config = dict(
    encoder_arch='vit',
    model='segmentation model',
    dataset='cartoon faces',
    train_examples=101725,
    image_size=64,
    crop_scale_min=1,
    horizontal_flip=False,
    color_jitter=0.1,
    num_classes=10,
    encoder_norm='layernorm',
    encoder_norm_position='pre',
    encoder_activation='gelu',
    encoder_head_dim=16,
    encoder_fused_qkv=False,
    encoder_bias='all',
    encoder_qk_norm=False,
    encoder_parallel_block=False,
    encoder_moe='top_k',
    encoder_kv_group_size=2,
    encoder_num_experts=16,
    encoder_moe_every=1,
    encoder_expert_mlp_ratio=0.5,
    encoder_experts_per_token=2,
    encoder_shared_expert=False,
    encoder_patch_size=[8, 8],
    encoder_conv_stem=False,
    encoder_layers=6,
    encoder_width=320,
    encoder_positions='rope',
    decoder_norm='batchnorm',
    decoder_activation='silu',
    decoder_widths=[64, 64, 128, 256],
    decoder_blocks_per_level=2,
    decoder_block='basic',
    decoder_attention=False,
    decoder_upsampling='pixel_shuffle',
    residual_init='zero_last',
    optimizer='muon',
    muon_scale='original',
    lr=0.013,
    momentum=0.85,
    nesterov=True,
    orthogonalizer='polar_express',
    adamw_lr_other_params=0.00096,
    grad_clip=0.5,
    cautious_weight_decay=True,
    ema_decay=0.995,
    steps=9100,
    batch_size=64,
    epochs=5.7,
    lr_schedule='linear',
    final_lr_fraction=0,
    warmup_steps=180,
    weight_decay=0.02,
    adamw_weight_decay_other_params=0,
)
Rows from block 3 of the encoder of a small segmentation model, named by matrix and row number. Rows with one number within an expert belong to one neuron, the router's apart. Each number is 128 + 32 x the weight over its row's rms, rounded and kept within 0 to 255. All counts start at 0. Numbers have three digits each. After the name is the row's rms in percent of the matrix's.
After each expert's rows are labels from the 100 images, of 14976, where the router gives the expert most weight on average: "peak on" is the class under the peak. Only what is clearly more common there than usual is listed. The data: cartoon faces. In brackets: how many of the 100, against the usual share in percent.
# router: router (encoder.blocks.3.mlp.router.weight, 16x320, trained with AdamW), inputs 192-255
# up: expert up (encoder.blocks.3.mlp.up, 16x160x320), inputs 192-255
# down: expert down (encoder.blocks.3.mlp.down, 16x320x160, transposed), outputs 192-255

# expert 5
router.5 088:135114093124056119142107099068116135096121083120101113151121155113150134093148113107144140074116125167090149149112139117118136091177084129102148082166126143121107097172112116132140165110146099
up.0 104:189051135151109088132140182121129151139109092144087102190096174113122140143153088167082118160098127206149124142160126108174153138202150116100099101138162110112117087120108131172101118097145155
down.0 096:134111085128128106124129136112118091107075140146040176157162151159098138128146083173162197159120130130146132163152053135138076167133117146106135157155197091127119126080098121117156135061117078
up.1 091:099135154156178133108108130130081087164123107134125093157110040092118141153157104157137118082143192174211160140134146114175087112155153092104115123167141149120155116144130172167174119086148093
down.1 094:199148099167158133117142139130131150122139133118106129083149211158139127103221074137118097142142110137178143170118140149129125105158080137146146122130107153140136176174133123091131159086177173
up.2 118:136148110147071145129127112133123130159099073187137151160127122132128123083127078168120081101089075105145153127129166159147097138178068115132138125148171094141158141181151162178137122175165143
down.2 114:173066129140174112182126121162119163153110145114104131109128128132083129129105101112116113103129089119099146132163134095114086065114138080128173106141170126112127103128146180091153183094154146
up.3 102:143125164083164062133229156125094130094161137122054176117107138149146151126097188110115128137122080162121112199130129089088135133123101116108095093148140119152155107141064098113082130146129166
down.3 099:118156135089149207101136110119103156121053217185115147202122207124098178125186097208170124190067095107144099140117084120070131133169125083071104126110128090127156085131084159108157159104145141
up.4 107:159153114149168115145133083070077124092150106114052117174128065145147123122102125123107162121155135113244115139151182117090112076155168121090138164148142104130188133099128090155108151153116134
down.4 108:120089124101167123149144129187108108150081145082164108100132127071091152079171125104157147090121080188128111132178076122190134194098095161115149103121157104127167165142087115097075105186127144
up.5 094:110100123129089166148147156167084125158089198130135117149168082148078145136069199153147111134154099138121080152140084089082025140145168141133149101109099168133108103102144124178165147130154144
down.5 101:075114132149159140103098122113122113157124161176193123140130179159159124152212119125158108071136152127147104122103128068098130125090109144141103169161118125161140127125077127159138119145133116
up.6 107:155172085143118165113104086129115107081126111095168098047089159168146172143108084125121159109096098108140112130120120128102147152094149189148096122157120091114121174106146089117115145092126119
down.6 102:139082128134129153143103106102099173098094148138155132095112169103111153150107126147192095176159112123129118105170100025139147189148138129114129095221165119136130133014134100146112177139120146
up.7 093:103126100183167130139119150151102123155183114094123082091114134073127131177090085068113153126045161018097142150125139117138092126130102094093141156118128126143128134180123109137070098178096129
down.7 094:115166152117104045117133099102134114099144087154148097103184171095149149118174181137116118086155126137199107107076188164110123079104072192148156065128075098117141118158101140175119096108138151
up.8 098:180115123121130086091147177176194098134173103193208174173125155134153103088111104089091065201098109119169088176157092127140144196084134134111142113120090175190150162110122102188120087135112089
down.8 104:157119131103194118154137093108129152161150171105113161128104231119096095118180131086096083044107105198107142083159091142116113137126090117107116185106085154101193083117118110141116135101160119
up.9 103:066136070086056120157146147140080222138073130114109174135103100129152121089147090161103088152143104183157093139113119077138174110144137103126157107146113208125149170035145147140148064074100155
down.9 098:176147162143137157099111155111106131160088213113136164174104102158120089110095124154126107118143162204097127157082149145122110200093096098164144114146176107109133093120086173095075129182122126
peak on: clothes (50 vs 6.7); hair (30 vs 9.7)

# expert 13
router.13 104:154122116118102087189155135113128176146104147134174068142159143142118074139176171120065145194151115095097143086122096133123147094112176094157163139110166177150136102172038120139113164152110103
up.0 106:070087111185111138147108128091115149129139118089127177083125060136185136159122096097141185130096169115177140108046047101126120143129161142103128143119060211125123103124096110118124168179139080
down.0 098:063115127075104168222097076088153094159103101104131121045189118145130179166166120097123076149151132115100140126098141159112194101170170150104130145136087172132094165169190103111185126106173138
up.1 099:126146079190112131112084132162129097115103120134166140142110107177092166093105135057155091096159136165083108080133115144085169098093108088107123152158118140135209134182139126082157128086145162
down.1 099:146089122104182155097075152159126102125133127171101143093187152151156133118156095171152140113202159143125085132107096131118113156104076113131159183092064152114166136097105131121156146121144140
up.2 092:134074115142162104097121202103167149091098170145123134121096120108136176105125141195113104103115182076091132134144152071170143151142151065156136148164161128152133124131130111165119146103119151
down.2 099:158168086168146074101150123123143081138214150119135140117157186172123131158194168107106109060120131132088071183115052156167174110077137054139127114105107127070171197110118132148090162173089130
up.3 113:102100098097130163124151167145107113139105136040026116144080107098192111149142197154138119120124183166164153093119156047160215123115151127085158119113086123164128150122132086112101098191123125
down.3 092:112091088137153120113056133101140148127145173091129197121125198084164129154178160087164111142111079165062125120153124094052130177135148151146120110116106123142174122102155118142123103144050172
up.4 102:119198110077075123061142144070104128143180138140131075114143083095143141137134146099160105118137166078152142140111146098103092084105175168178095151123151174119132108110101148188136115158103075
down.4 102:081124137131140072143051115168080096138131149133139103206095172152174084160170113174113131107052109133163128118152165144092153116113127106170179122122127126090076159114104115125117160141196111
up.5 103:148171174117152141126186113161122161086144076095087141096116075079175150138131172124125094141117157093093147159150127166140131045139127182134159154126140140125190153107114097101091035124167083
down.5 102:113173118166100100137107083177088146157076119104108142090087110082140197133147078120039126141087100085103122131132134173135128139175129057040155160123118110093158138109095139143111118125140108
up.6 100:200089116135085095138132139170116168090122117152111126182066156097134143132126135170194098153129070125160065138188116088093103092172159114162119175129162100158111113096134132153111081107037134
down.6 097:224140075112116110091171145127114112103140150187093149117104142223100106178199092119122096101089140109181116132122127127093173078183122096128172084092161099140102143141124172126131162115199144
up.7 106:128125134124118134145095158153126102160173107094145109177086209156191061203178165098114159166135131123081188147151142155129131121134156089106140115147163141132094073150113166118088108077134086
down.7 113:130103133138119161113103128184124134161102121138171174127129215111147170058163144049142114088099103148094131123165134087134185128129113165162099160153099148087126177081144104138135158089107135
up.8 101:096091123169154096103114172150116119123164056128071126139122120111070150162164082163165110160170123077132147091144183149102138129197112095095140141145248092120129133146169166140191114126163128
down.8 108:148091112109150117132178105135095119128130132140122115109126156085078122167170101077070115104101170069172133081154125119110079143124118108169107116080161096109162138129092155142122166120150159
up.9 096:160088095144144061074143053177087095130139147125134144138134115110129132167116157142131153141134094144122097199204120142117120131153100163063140103106117118106150135122098089085092107158138143
down.9 096:151091073113174090081140137156137087170113088126074143138129188107115119124164088125135080092172128121109155148133141141143117095100152151127108164081077103084149119172121128116191179097081100
peak on: clothes (33 vs 6.7)

# expert 14
router.14 130:110139191091100177094115150129075135120132137118090105144109122147138102159117107147135135138167075106150116112133165082159156098072114159134112129120067099134110150133129082080122081097091093
up.0 100:150150138069161180132074106141115161121122110100105125161049138080120150110083073179109119127150091058176070178199134164159068151105063171156133077150148072132169138196148144193156110119077115
down.0 102:171090126094093144196106098129094101113120130068076139104155170153062119171108142153103067163146145085169141182149116108160087162139129079092141085135126128129116200139117153134118109171188159
up.1 086:095107164139134149142099217150124168107129154070123118179140161142110145127157119130060201155143118164098159082124211141134136121147085140177143238108105109167155155172098158054119104090098174
down.1 098:102160052134120092083152169098099161148115165140145134104149141106092151140159120091115119183166128141060109101112102148100119073076107152144179183070100115129088177160102121080122187117088142
up.2 108:145156129091105114140127135124110101137132158150156148090151174114119125126109121109090129147181145159174082134153140147071212057099109168101033141172094125119099093069144113130118104120111133
down.2 109:151114168108144093117113106132161129151160169111126136150140134071121125113071116069091119128103107118148101123140114094127160096139126182151081075112179113123101105096158189111100142142150145
up.3 103:121136133041141188119150157115148161142145116071128130116106115068153156130150101136194149073115163114180165118065165160079183100112158076189090150085121139144079131154122119117124100135132156
down.3 100:095166097110134061118129154165088124165101156125131107161098174092121118101118139183141111147115042152151138146159105128089074180124143124148121082114145135101166120123160135143181140151123169
up.4 103:178116221110111158112149142147087179086112086124077139099119135089157076093107149157141104102114121119143153142098135136147136156052094140142146125120123133124094129173130163111118099069125160
down.4 105:164171136117117120137105069147113112126156123157132118048176133186144044155154133159168115098111107118121128127150146187080054062126126080150103142155122133208172146131107135101142087185093112
up.5 091:128152121111146129129200124151098150155200075140108119114180157093092183110079149151084134128140065070141175134168135122169128127129069138167094129125094096097131166143141133125087093085110109
down.5 095:147184125164069180175171157112140194139122108134124150125168166132104118125138137175210096133136200080068124114104127165117165128177070142179092154083140185044123132098137142156147101182142145
up.6 105:103109159093150102077095123119170147119127150148147114135034173109123093127106123140154126058142108187117198107151182121111076143104114133188119053146088145128110124121124149128082114130140097
down.6 101:120138127148112181170157154119160104137149100060121131108196118123093186158138143190109199167134106157113183131115120161052160142209131159101125060150114085121107100121125157135128151135155088
up.7 098:076158078158153179105161154111188140091106097116121106138128116135135159132141137081162203110118129132131158109139122103135168096044115178161158158122186075157148122105136159126178152154109096
down.7 093:162110122111205081111085089137153175137131118166137096082123146149119042118132111147156084141162138062128102156118132151156145139153085145143132143139082075040126171117181107103128111089126154
up.8 121:070116137106098158124141154184157140097077126073119135159136132131144088096122160153088150144132172104190139153120123114143124174115155115141143112113121128111097209090163089108079132152183141
down.8 113:174196103139089162120168100170120159118097112133140124156119131167140112067084141061128157154163187132147174162138146125128070134095100089114168126142173117172167120112102130154135123144138182
up.9 094:139119118066114130138132141142080162176161112139116111154092108149138114140152063123157161194083052110100091105104122136083120109086153077052180177150156167127157126090197110108130117077185093
down.9 096:158040159091122086039157182163159176148120134108137182096126091120144105119160087117141123081147140175114113194136087128082194156118083150116126177141119079078100115152104119101105127144077114
peak on: clothes (32 vs 6.7)

# expert 11
router.11 143:071097155128160116029119145150157133047158155146099142116167144124127123159100120130158122145097122200105087172113079151126144098104111183154089124177080132153078102126055150127104113068106068
up.0 091:064173138168178094135160094117097139129169088156100148074165159095151130140121115112090135091124095127160128176173122151077116104195091127118081117139138144077082124132078179183083108116080151
down.0 101:167162149118176121144118132120108105125114134115076131124163134164128056167137132173129099144129073140116139143095096150139214147109087163133107165116118097170080140105133111120131136145099119
up.1 105:100107097083117120118083159104131150110116097122127156135127143146148065084116188160095117121055139109119052132108131172133070078146142168117091116135110161132132082120060136139096096176148166
down.1 103:122123104141182089171166126119163117148124127144158106092127112159118137134078119128114161164176143116107115187168135121125100157155058123110138050161135142096145109085134147155075103146202141
up.2 100:097176171106179144089179091127105137127138090145147170199163135150139157122131143079134177171197072141135126127096137047051148155116164090162127106160110142143175123168117121145155117056138137
down.2 101:098136101135152147151102091151151105158081142135153117146206176194114080092099130101109154164125120079148154179104127194104111140119118117126135155161087106121091119152089086156115162112111173
up.3 114:118142157149106095176192127130058091106154103158096108145146087064169105131138178141175113109156076141137124082116133107143162103149093129106146112139129106094129077213126108121097058102146114
down.3 104:144169113136126120101133179138155134119112138115187120128131145141069114156151095160108108143149151123133142123124144057128114168140141107097172147145165116105083118128120155157184107180194178
up.4 104:115182089066103156135147133150140141128091131102083143165109129121142116118171172182166194141156151133044119162115169093070142086091196130126094089133089089171044112167144144109054143105138160
down.4 103:059146192115149103141127091102213091105187114140147171072181075185132182128077061092156147153074119100109133110089133138107144098126128086149163114073073168134116178158130188120111134147167091
up.5 094:150120120126075071093159149089091070048106104131094158111117118100196145133164094107092113156134098110085088155137104120122106101131103161092147103132108122060167140143092125163120093136117152
down.5 099:192088082196143098123149112150129108173105151131100118120147171100164073182139132133123147098154110095122107114118144122182104188092143146127147144085153127097109112100138122102138153136173130
up.6 102:143104128098225088112161119123115135121106111209111132107117165125143197145138119095147096103109107157129142165181100135113129105130109137152119159113188095086118164178136106118180099123144098
down.6 106:122164100163152095166131126187159147174135090165068126117095132136136090143073117140112184138127138136098162173145204150095166165161100140093123151105173123136113129110126086077136146168127056
up.7 103:139121150132193144138113123164170136210123058129086133120075155144188181096105111067095170175137130109112129113156191150115153081052175166148123182140108130142120124169146133162141099117136090
down.7 098:057115126146112108174063132090123137166147163185137150098181185170176111121151106118118123110128151124086136147207171101081192088130141113083069130063090131155085165133115137128111141149110129
up.8 108:178180101166130111126106113123152173090152121143044072114103155149103145135109094185117128146013138117168163158147106125126135162136092133108123204137162122144143110161136120174158135117139128
down.8 106:145104078100076067129072140140119167079139131194125152115135138124123155162142149135117147189150120131127138147154188157076126146153104144106106121137128092168086138114103107124074122193186128
up.9 092:116115198164109083159160144090217153129110159162144100168117098078169132142114132115119134190136115115163139114105100145109164154093146124138155105157141156121131065143130132096115167095148131
down.9 101:104110127071139108146107130120060189082191131127100129161120164144141163146228133074096120145096084075127158085143163143123119161139126158139093090134134143163136119125138083140146136177182099
peak on: hair (26 vs 9.7)

# expert 12
router.12 076:143176091142110135156132112125087176134103190094142148086149163112109136103154110105170127142116140098150109200128094116135115148133112096145118142142136122126168185138153171150069148140196185
up.0 093:087122067139111106202106133139112146132154137151141104097123096145126129088099097089076109151098088099109126149151136116112082143131134187198147144147095138183144105143180117157079108115177125
down.0 096:151141118095163155151115022113147191119145150144136161185139090110135175139104164123080147154157124119104211162167109183178132126189104107148119142113184102143185160123167167047144126116097092
up.1 099:090109099141142052138149146050184113090120097092146142066130084106072119072160193103102151115108136102141161091128096126148112088154092095155079067143182123075138114165139099142134138109154106
down.1 099:165126112155121086128146133120101157129060112127087138133102090123109136103053132102123181134140121106139083119121112070121152135121108138126083112089092091122168113129136129126153134190104129
up.2 096:126163110158111130100198088145170113145140132115121060053123109125073127155133105089152096177096106057106102103132154130096109092098138168137107101126177138147169047073160085105106150086146137
down.2 093:158090137128055146194128128111115111126061115098183150091113130162149166121131113132137129155129073166117121151091126132153186101109166131114141098135129184132149170198137131137102104159128206
up.3 111:110195110086153122107087152106153132102180188135116182155159160122150152151102065138100112102126122098130108137179105138164116179155158169099138164168100119103163115135153150158135178095112130
down.3 099:083146123134100119157169178126174118198103108197134149090187184114127124117119137160170073122127145116116111157077104078202125159180139061105136092130166144122136111109107100164108086184157107
up.4 090:218126115100142118105162144125136133125151154098089114059124158136205126114137135190166174097156111126114117178079146149142124110123115106149189077196111144178114114212138088073105159071119080
down.4 096:210174117134128127154114149136114123146152103140199199116132122143100151103075125154138108163114099163159094141065157134118134096150162123167128076093098112103147113162090129099150129196152139
up.5 093:084147131092114161103118047128128163113092117138208152096090098104147136126107188068133173148138138126094160107155145108103107124150158113172142197091160120119134133109084133129083136158136148
down.5 101:131124180116149084125097188090121109072141181117132108142138138116173115168149112068158080126116125139049105166109170167107155113142124141107105131114129150120100123166156081095087157134090174
up.6 104:128108061124118137135107135105124090137128064156127103142089153136128113132122123115120113120074102189194129115166101098153152126168115140168171088222107086140144135118119138116081114082121142
down.6 100:162067110167148127104115137138129193138151157077091129148162200148096107074178150135124105182183097138096137096117136148147140168129127127144117108160130141103111145189144140096128102137106149
up.7 098:129085127143106178186103118105142148120106180084106158126116096142168132110116170093135134100089093112137147067132143107120206078080165156185176120103087141133135142119074097127122163129071139
down.7 104:171100169069147121120121108157129166129115120140089161163111068143138158111085165101173129095079136110133185108102127150136131133092109150052139109175120150149118153090108115081122137128156104
up.8 104:101175103161074144144124121081169159128109082107129152106088137152146145118146169033079155182085150105100062133129170135108102119116125131139186116194144075126166167142215113158094161162133120
down.8 099:099159153166110145153152090128130163128127184191110136152157183118062122122138090134174133150143117155132154126111107136108129151096157135130124203140090130068060128154100128118098150172127170
up.9 098:053098112128071129173194138141148179178060094049151167148098066104192057134134131104096119079152143116135143092147137067144124115119171129187123165115140150147125084087110186130051081101159147
down.9 104:138091110154098143117133150117081084192142151140119144116109178098137152172168137167115107168161095078174115153127090128140161134134155171128062127115102077166167104110123126084132098099119144
peak on: hair (31 vs 9.7)

# expert 1
router.1 110:123090149152152146131118110148079145148152143149088163140149086094143141177139187173150120114123224134111166084125086118162139208121101104162151148113140104129162138095076095109086167118149122
up.0 096:145083114130150160239125094087145111117118118115124112062104103134167108065115103109153211128176132120118109159121162141155143208141148134161126191133175145118162113167116119137140121155132124
down.0 096:077086163108153098175139144113119117141171139125110111148164221102186158082176141153092088165106153138125124155126147116142089112120098084106122038123147128128118129094109125177150142115158123
up.1 100:092114107083138143131112082145141105177154139074127093110152134133205101090112105148119128210109119150104090094088147171073133129090135084119125130090131134138109170161138125095138107120136129
down.1 099:153133132147148148098145107147150177154135156143161101108134214146124111126179089165189109099146044149079124161144118128104176119126102125140109124051101112115128141130151087090159151110131127
up.2 101:066133170132123145174141129117141101073195127135083134110088145150051087127118169125103089120157138102109139096074121171137155131153092165131100039149102117110120119184164103169107107126108109
down.2 103:132090112119123123081066160157112144172120077091155150129085144100172149121213100109096109075098107116116127133066083160127082121116145106130185123141123084115093154130184113123151149108193079
up.3 100:120091134139104094149118142102181077124067114124112071195100089122111097135141106117090182103108132111130126171155104133158119146143109081115143140111171108178167114137132140135142150102097151
down.3 099:102152129146166169108095070154151127161150153135149120183166099146165128085155130088127127094080189164136124113067135087087141125104141082105097078143088141095111109096109094157148202111129074
up.4 104:133148133151200106201087093171058151120126140188101174154137085115140120114086161076059140141152146110155137129149142167091120159122121139178131136109182107147138136158140124181121114090090098
down.4 089:196058086102107135136101168146093116110124116136141185130123174065101128146101089138123096146163099101106098129152147091126126158060122166159111112078071168111107116160125089154167097152155087
up.5 092:137125118131101113088155145117174162080167134126105117134144126127090119134112158104148137149154156111167116090139091144095171149091123129155123085148099118142073085164122049174089136086113193
down.5 102:118113054177088149106159137121115096223109183085110142158093105139100117171149119123136105183162165130110132139128157098177071139143126156144185156083120164120141131137138192039089131115192117
up.6 102:126161170081187136074180124106159110097119138181140133152163131138161129184105103127185145110208097151104162153105116077130115083111144098129069089120119163086086085166128127125120137099155113
down.6 095:130142143153071122158113096138101126181121172182191124116109168086125185129153095129076103150171167134107131145133117108091117146066152092045159140149123135084097160106105067151147161113177158
up.7 101:125058167151143113114111075181079175101113082119098137122186110113143159117059165114116103212119153196128163119136126138130152134066113134117199121127119176135155091102090133181148112099058126
down.7 095:198171065158124132135062096097099104117084136142136153102180070172120161123073105151114079099157099125100089128091116140109119151113195159081154167131164160111135166103162105092190112154173125
up.8 106:111158169115113149131096081111115134100197130132121143121053116124111061122155107103172165168088111135142203095144117139097120107157101133131151128132133118079074131158150078122095178100160142
down.8 104:155067151077133120094190173104169086136124101086100201131190168124177091114141138160160088152096170129147180151145200145160165173211125054107168145125151125111141135125103115126110073145173108
up.9 098:124191198117156107084089150098157140170115075128117176106160129097056145138106129122136127114079143073111124175083145103133175179164053138087130102098176162150179138132149125180192073130163126
down.9 102:134094112098138131118098163122110150193135102138169093150147212066140135117210118111183058124132092066075102105137168153154144158180129096177120116161096142167144161138088136107094076114183103
peak on: skin (56 vs 16.3)

# expert 3
router.3 113:140153089116138114115174117144175069110151084145172127074164133125121128120160187134137142068106115128154123142116146103143134046153124089158125106169102117160145112145134103161133128126128116
up.0 108:130117148138146131084146141121179146128119056140119173129180147110141136069100130114093186159082110107132167112149170120129106084118086085107106106145104124113183153122117124087103092087142109
down.0 102:171118148128131110137128175153149149158153145127077190161131116074136124153121087054141109175167119126100135156195124177177098171087135082116126106106152122111105204094120095138151159147121106
up.1 096:145154133079134157112132139092079129147146176069097161092126133091104233102079150093134136164108169085114163102090127141058120175097108160056138116138071111134064100105140167129146161138195144
down.1 100:098119112138106167164099115098134144077164157064106140159159182088130163133147126127189102120086153071150153190132114134145187115123106137179126156210127138092127183090181149130157131165144154
up.2 107:111146156101115132139193124155069140144081151038142169147139130099202136164157136161144102108126117143121122123112149167104155139080129063129097144152117132170100126171083208127109103148100087
down.2 097:120194111111071118128116119109143157159103162106165154087130154084159103090161131176185107061151096138114131153079189092119124126210125189166110163093140157108146200124145120086163109109103138
up.3 099:116105144152199135123159123152185154150079071146112162094104118136170123173037176093145114177134132094113147154095072093070127133148121094160086101091131121045178112067081092161122147174128160
down.3 096:105090098106160116138056126121153131157163134117095182162089136192113186071145112095181073130176115114085111060178145054106126122068151134120103126065140165146117087139152146168167137147152131
up.4 095:087071149193073114032158083117112195089130185138082132201106066145106108186116139184143090084168153120152038128062133124183073212134125038161148132101123185100132148134104113146142154143157128
down.4 095:157113128097097150145123180143152130146170105153100133180100159103223101123179158139140159128158133158108119137138121164127141120109146094135126172133149161101189125098176183132160099122165165
up.5 095:108151096084147122143129134164128215133124131103151133104134078147158146103083131140126128103126138074143100085057131120095093176211083142156128179088131140143111103131165152115112101089185136
down.5 095:078119120093118122152089157170133158143149105166164154106135174210092156036213108119128130100111174185136135108138095153126037120126106022139146068119112127103138135080200148211148181121159082
up.6 099:135141234181138130116140164136126119081091087158117133115111158140130140126198072098102183181148083139173108125127167126148118070126147137090154173079133137105108063119096065130091097091117141
down.6 103:155142137143093144104168140123071114117168048136126146050103116122137078180147047069167140134082133169164142108133099161149112092174142136131125160155186170110105092122156090133157114085129112
up.7 100:078157140163084157135137115133175121142069142124100103114099110129092135120120152152131154100157113096126091104136182162150075132120161111187093091128178135154124138154171098172165110129118084
down.7 101:209051142060127119143155116106123157105132159102125125159130134134139166088117116133113096113132103091136108126172174079135062100185145112140095108089110097114128135107121109080085170146137124
up.8 104:154098142089108086143080148109114170100145110144146061173204062120141164175108168109113098127128151141161139147146147117102198149125160154170196134157172129182145153154092149179122098083184149
down.8 109:148118147112109115160128059154115148157132126138095177106125121174106206083125101111175143152162100165115143168115148124120110140201137119104096110123211197129131119069111145152148140133154139
up.9 093:118166124142092155169109107118055109173119202090144142144144137127118161067112180137150058129150158151149161116141151142151158099134076132180149120203136139125116080086119158081121132061154193
down.9 096:125131127069080099153151118106077113130156156116131121113141192103130176108188110141123122091148102146071147105145147090126208132117106173131139088146102147080141135150139088117154150154116080
peak on: clothes (29 vs 6.7)

# expert 9
router.9 077:183129140129173092097091108151139151125071151093113100167162119120126181163137074100206104150160116102118144141176122185156091139155152092116128115058135092135145160111125123093116132155188174
up.0 096:130151103091170143184156098106089162137137117100118125160137100184109150115132136196090193141149126136156115126192120116180141125075147184086110153108181160160118106185157164161136154101080106
down.0 093:149154145086084115132125168184108099116082156126122164138124121111149158071153095041106133140065097083132176133162123106139117184169164116097162133113141140120139127164107084124151102179167110
up.1 105:132204168099145149140125189102170122125117156164054093118123129134068135189119082222104159166129100091090116159122125141101119143086139107211109075142132142145116102158136189161124138115114110
down.1 111:170151150111159143121211100114155147204146116145166124122132138122169121110108100127128069082129123163095149171173072131118149101161143136077095166119107098154137151179133114125103165183090178
up.2 100:106060124083146094164150173123105101127079116135062150149180102088171116134125142105096155112085108165070175150104102137146093122130113131124166129068132154120142099130170103135138113104063054
down.2 098:095150123163138172097204166147172123108091145178167139108108135165140141129160110128101135075145134092113113151145091122134125146107135117190114112146082038058152189109142151123080167115139114
up.3 098:135147128137146098156127121153125126156111121130148134110118092140194088098126160152116088079099043129096167132197115169082075108170131163124150100166132171089141104117112160119127132088027093
down.3 102:146061100112146156130070132099166106101140093179112110161088148070190153152179149048201127075098133189084152115164100133143127120113119100143090165111079085137108187173181089130089126116112114
up.4 099:090095128093191144136157167120176145145091061135080112097090080116166144126125124109103130102104105122155078175169108180153160117078103130105171157107202093152140156083115094168106141150151086
down.4 098:154075170149134078141067166135140089119178136146144128097176185202110156104145096137114171158150092117165133175103124164154121147141110096165148167108165158076127127097074101088122134156183186
up.5 108:128107145152202149160132137098110092106113158108144142144109101168121059138128182134143147129143125171115095102125194125138107155151097078128152164123147085135127134085060135129152106081093107
down.5 100:124132120114142175058141137146129140133151106148097132137119173182124188094143155135158125161157170145120103106150147131087123126161145142105122094135102137201088132125124177142165123194117090
up.6 098:112122079102052125146163157140136199135205138147063130174120139108127126152111178128115095140128106105138152168143149119132133179173108156036121139148139179138115111107122175104125092120143108
down.6 098:137124127099181119123111140084150157112118128142128194148139099135131169118085065163124094166102121139125097090103083155150174115146104094137151097143142134136081155146092178149069107135146149
up.7 104:115098139165109190115126100122151162186179121144099105142085110066181121141095201128087101163100086177143157134169222096085084139134133125132167182209159142177123144090125138173132217124045108
down.7 101:135104163125146115108181142093095136122125123202109114120176132140104118151105135132155083097082119087134115129100075118130143127146129166074149101121100164100119083131172083157138114155140098
up.8 103:054127153131119143069139140108071168123139160101151058172174089080115138112139150027129117122170182110151163116103174123100175120153156148135147128167151149160188123137144119136104128119164151
down.8 097:144133096129151151122193130166179113111071122118151078083094137186147145179127171086160112084155173143168134255112116140130119124180158053105138113120107143106139069127117094140108085171146131
up.9 104:145099155183119099134144113110222110189161133116189074129116070125107149183163152138118163172150151122129154111109114073150126112127122116150183093146132127128096082087154124102121154128164112
down.9 102:146150097097197123095118103162124112126130156172147156078109081127197185132120119066186150094131110132116086111106141073104164159088158098145140142149105160137152054110105118116170138142178161
peak on: hair (32 vs 9.7)